Weights of a small contrastive image-text model.
Model: encoder arch convnext_v2, encoder norm rmsnorm, encoder patch size [4, 4], encoder depths [5, 5, 5], text encoder activation gelu.
Training: adamw at rate 0.00076, 6400 steps.
Data: trained on dead-leaves pictures: piles of overlapping shapes, 72500 training examples, 11.3 epochs.
Rows from block 2 of the image encoder of a small contrastive image-text model, named by matrix and row number. Rows with one number belong to one neuron. Each number is 500 + 25 x the weight over its row's rms, rounded and kept within 0 to 999. All counts start at 0. Numbers have three digits each.
After each neuron's rows are labels from the 100 images, of 14976, where the neuron reaches its highest value: "colour at peak" is the nearest of a few named colours to the mean colour under the peak; "top examples" is what is common among them. Only what is clearly more common there than usual is listed. The data: dead-leaves pictures: piles of overlapping shapes.
# fc1: MLP up (encoder.blocks.2.mlp.fc1.weight, 384x96), inputs 0-95
# fc2: MLP down (encoder.blocks.2.mlp.fc2.weight, 96x384, transposed), outputs 0-95

fc1.383:508501496521501518505504513481504504473510494472475528513511483576504484473530532479479477538490497437476532477540553481495479526515475487495505540501502504510525498476508482456491501509506507398499500513521503482470485528471487527527479460512503527517510523479482517504543515475537505499
fc2.383:410559499515544484511564487467499515511507502517492502560517487512563492458508490536469491497482473472503477500498501490538486514517503524485514474505522495519526490477481493533507496544530525474521503487492509512521536495488502531491494518483539474505515500513529485530491474457519475508
colour at peak: green
top examples: vivid; ring; frame

fc1.177:486513504518451492497481539578521509536488487486446539479491507488479508505531512504470511553483508538499492518453470485523489478520477532533500496511519489501449496505519478538506492547482522513466492496513478502473533474517525452547496515480494499514501536482522495550526530503483505488
fc2.177:509476499534493504558502470473485505498468512486483563492517517493523534501448452493482518507517535498524473501519486510485442476482487511487440482501547492485479481446487524494507488495492520480486464497488477489512487490494476493491521496528464480513488563464495488487461445527525507518
colour at peak: purple
top examples: vivid

fc1.19:466491543507500474534474431495552479528499463485488497499487479522479515501518485514510517493479526444512514501529522520535503558496487509516453486512552498525467499504481537490489454484451511477539456465533513499512518482484522501493497493504480464481504505530516518532486530492474488530
fc2.19:492510505491489533466467504528519509489526496486506476485413505511488515481502561496548477488505512494477534512486531466499540499528526499540532523479512469504484528489492478494485533423520480513542532515471509516478536528517517518496495504469524510497497458505465499510474469507464517517
colour at peak: purple
top examples: vivid

fc1.356:459512538523485497498495452433519493479469508540480492501483498512501501507528504479484471490491515508502498490572515516507493480519538508499523469461504551555530490497484536459434501479534483522529486508503525490521502538515511436492522501518509533496500471500496495535465506516490515492
fc2.356:493494538529509471464465482483535463498511517497544500476487463482505470553487520489523501484524532550496458512486482476475513541479451513462487535503506482478464485473508516506471486511476497513493533477504486492538522537535494471501503513509455480514458527439484510497477511487488526538
colour at peak: cyan
top examples: vivid

fc1.333:486489503467478509499477482533499496469454482524513538561490502492526502521557512470496536469482470517436474481496488556517518516517521523503541447512508463505463488479481462480514501518480504522519524490488513506464501513525540459499535458539496488473509500515508510501515513512477491466
fc2.333:515509491489495505482531507475481544506486569537480543489521500508490493481468472504503563521505489490474475504495499515485511479498543510512468523507514489471519521515459486491491476492484526489485479494454492473504502493497513525541411473466509495530477480477428502524527504522493523532
colour at peak: black
top examples: grey; cool

fc1.214:462472493468496489513515504546499457497536464495508540490481469506503495497491481528517492476499524498478532524477540476493513483548483517557527477508499532467451514538492484500482504511528483482541545548505497505453487511504501532457512460502521523550504521506539548512522523489514492495
fc2.214:475515512512499502533487494484471503498487561519517492527510495517515487569486517514488558470520517521521439509482504530439489517478463537450473489537501463517491488473482496498497495511473525484495491502476510486488521524482514546552502522489488514436464497499527521498497482512499539495
colour at peak: pink
top examples: large pieces

fc1.232:502482515477496517485493463503553504484544485476497502498501461520464496517487503522524548531468553458489525527519509548483488488517455478527546487476501487514509446511510493546477483530536492517534494488503503467481509520499479490511485498483544476496511486454484559543479482502523484478
fc2.232:490484525457477486514451488496523493485506496504502464498508500532525487530512531520536479508515527492495501486508482516484529523519522465528470510529474487562454526515501490514509481545527495468498509445519487516527516529503567462466491500514509491491505443507491520484453549540486498537
colour at peak: purple; red
top examples: vivid

fc1.196:454500513522487514491472513464521469480451505457497530507510504522516506505514522500476461477475485522496495524514508523504498499500600488512522485464557540548497477521459529507468507470515503535512511539476465494502491516510499462507505470522513540463520488474510464497516527494512508489
fc2.196:541491523527492520495516433504519481501516562510510482480532475480507466460476478540541505498492502519491513456531465523506538526497498515477553496554530485546471521510483510487530475510557496506493517490499471525504489532533519515520466513528514527499467510498486541502504484497472486513
colour at peak: cyan
top examples: vivid

fc1.124:506478499524477474508452512496510489460467507482470511505485484495535510522532507505462473577464461508439507510505489518482507439505501488532494526478553506531447526499507510503519486482503509492531490486499492463466518477442501453528510527508485480488518506492493471528502535513483482487
fc2.124:487484529429509484484545473472516502483510514524444531525521514521492466463494509533510521522522472501477499463516493464508454502469523501539442524565536478541500495518475504510535485492542521488533497489543484499520497476507523520495507530524486485500481496503486519513497472501513497538
colour at peak: cyan
top examples: vivid

fc1.34:488476497485501501509516536458474462461446530491487511512467491515504497516521516519484462504471433479502484510555515470464488494481541517506495494533477500539502518486506531468513485448533509483498478524477463475484499532518497454496484483507461552495513452505495498497470529534517493532
fc2.34:520506521471466490494484476484524458473504520519522496470527460483497482492477467463504533478514523525522492473488478531535495509500490509480493524539556493525468493541490461512554474498516523555505545486488503522521503523504485540498506521544469514511446464478493491533497524531456499514
colour at peak: cyan; green
top examples: vivid

fc1.53:506491484520514517455488500507503458522450497527505489502497468498497485455473531473497495529508520540484483481461519540474526523508508496518505456534488492490481513475553476472547477475499520524500493502493504504490472471492523444499499473470455449492547548497478503545497528514457499527
fc2.53:453488499533457508538559507544511542487518501510496539500511474507478497524493480533510533485489498525496490501534533494488474495489470478506496537549541515480522464492520506499502453507547479518493478429506514509498505457481545493546521480462494484493518481506468503493547479512504506490
colour at peak: red
top examples: large pieces; vivid

fc1.29:481477505486482505465498501511550527473491515540488523500472480517509535484496492513519524519485507504516555502474456531531484527494506573488471461529536525469524522522512476492529505522507486517524482465540496527485431486517522529512537529507499511491487542473496537512497522523535478476
fc2.29:485489494505507514501477502466518470521514468488523534487478473528494525504505468478519510503566560536493494548517475549486481529502512482479475539534541500512472549491505468496497500539506511518522484489533488503501515510513537527504464506512477500502463496528492460465518517557471519549
colour at peak: red; purple
top examples: vivid; large pieces

fc1.10:494472488507498496489507503559491498501438517470474526507479487485491495511525483507506465530432504475514504514499504514496482454516543485493510460510514540563478494483505475534490487494524498501509506468504468474429509490496499431516463513494498497446488465491498466503540515496523494489
fc2.10:491499508464482504519478446470519447514507484489510517472516445497484496487508472491514477482501523517500516486533482524515460512446470466479478525537526483539464462488517483494557492472521516532458509455515490504506485496536466542503509525507473528542462520477486498492496495544493480511
colour at peak: blue
top examples: cool

fc1.47:514499497508451487477479452423549460513525490524476503493478486546510529525501528501467538519463533496495499502527503499481479520497497551530485472531510482502524489484477481502499503486486479494535530425489529520504454492487486478516505474527490511462501521502472535525479528490473503493
fc2.47:521481531498470474469493527510505520508522496516528496487525497510502493525540555475486507535547546520499460540504479459513543489512498456513491479464523501511457493488519461505487495542478471487480554502494443530527498555511537488494503490512513468504481447482497533488504503497487527508
colour at peak: blue
top examples: vivid

fc1.344:503551463511508521494505483525537469496494492529500527500476486489474519488535497481471474515481494540497452524508516466490485475507487513523497471472548482489451487503518493522502503553459574498486493511471509521457503510494544496534540454486495479532501550496507490494509521515529511455
fc2.344:498500464531515501516492484437510500475491538517517512501458476507494506506427481560470532485503494510493485536483482521471462503504502563471484508460508478496503502483494542499470489495478509469474451512471504511527491493478490483523441520520492506524520550467496511469500476513510519534
colour at peak: black
top examples: grey

fc1.117:502498522489488492523483422482584471504509507515519510496461476516559508496526519528460438482499482488491482481519489496485505502511519529521475454456508505487490506517479565478468506473526478473499518483529486491508497498505518514509496464500494477500485499516540466526539522506462512496
fc2.117:534515510541467523460537493489506480501511492499486434496492451491451498527552529474515447482492530529485504509484507501508527532517533459506521508478487529513507507502498522474491476497485489492527517500512496525491491516496487470533489536485508462470504478540534550487528546500454536530
colour at peak: grey; pink
top examples: large pieces; grey

fc1.68:477503520483466512500500472458556471515509446537494473509481482490482488529480540491510553496495499496540527512469500449492478512493489570512525511524507477486507466503489481486519458501493563489516524467534500465515505462470524538486533512477501497466523492516514499496481495478497453514
fc2.68:467472537466458495461480531529511480463482488499477516465441496512522519530513516485529499540497514524525518503548484528536472518516511493517538529527543497467493493555536434489506504504525495502475521471494519494526518520469499546475512487507488480487511463527476494514502520495527509525
colour at peak: red
top examples: vivid

fc1.77:571516510502523495544492452499487472508507483481516501530464460521564511518466503487465459503523503459488517485537485494474505481511507485528500486451534475502495459498554535501512445544509494486479482504505473482500500505505507527521459506483480488506490492500532488481530541525487491462
fc2.77:507503478545497485463566500509510479505482480458497459506469480508438493512544511521519485521482482487474532482507526486513521564502502483510502512462483498520517501478494545487530492499482498478532470522538530507490489496492519520495537503472523477502515474537561530453514546495496530516
colour at peak: white; cyan
top examples: large pieces; grey; cool

fc1.66:490478475497501500491474536479455487482420484488515503490544495518528511477538531513497485523460449527513485505527487492482494484462524506455503491487503526556459540520524489491525482494519495477498533503482495498470492498493478470527487502486481510524554444484477482515492530548475468500
fc2.66:489494477448483480493513472514552487506476503547514525478601495490487493467507477504519480508537482492517490449486512494553451496495472487471475497542564479530494505484500487512535492490520501524504511487513491492478507472481501531490529486507503478504467475457477524513539495494498492518
colour at peak: cyan; green
top examples: vivid

fc1.212:485485554501477516528462517494541519483510460465440541552488498526491534519464523528507508487507473507478521477551562493502436505489527489500495486481522531515523495506502499492521501482492517477499521509474494503530506511480537526482499533478540495486501496478451494471511533505519472543
fc2.212:525552466538498522502515476512482481497492470497508540476492458484494542493460507501508533502505479510496501485490494454512489506489455467462513508532526482502551460534483488522513507475566494454507467480497502448463494494500486499478490513490506560477506504514488552510488486495545510538
colour at peak: green
top examples: vivid

fc1.245:532475532515475477567496451496549443498531504532519491511499493514484500513480536507463469487513491466492538490479472504463466499516530511477461513485542505511504454505476531495481532499489486537461486453529471490530457507533491493479494513493509491490500516494554498466507464513507498483
fc2.245:514479538518512484479525500497486481510472473496481477487459494509503505501524529512474475538491517495506487548490507483503537535534566461531519488488510477521534490532529522513527533489476522523502522592546455495510532507494459530495495477512486491499493495525517505508482533507538504542
colour at peak: green
top examples: vivid; large pieces

fc1.231:477507495474507463502523507516478520497495494555522540547514456519482526484531512496523495512512503523467485503494530519487518537504512502495514525521491535515517540496512468509487496508519552428501477485489489475475503524515558482497534458488486511420481475520524517527539529493498486475
fc2.231:482535520476498479498526521490456539501498503488462540533508517522500494500501465433500495532522477463490477517503477492533481450487498491492466513538524495513514498512522447509487537455508523482540517515496527488515539452494492530493511499463530488551480471492457474500507482504519461534
colour at peak: grey
top examples: grey

fc1.89:528524507484545499484459504493490511515515537478472512516478499511559472493525466522491521490491508498491548513524515521555469513493512519535478482441509507517508526487478471546508423521500491498544463519510518503527505506466513486509514521503465529501506497515512437502498536473472472515
fc2.89:503498482499519546483553528504548466505517475540518507504570498481468465510518502486493536473488471461482563490480505496513518505490513524495518482454471498514479529491471532486472514491489482512529469491488487493469525500498553509516473489453543506491482509499459478475550528501489482520
colour at peak: blue
top examples: large pieces; vivid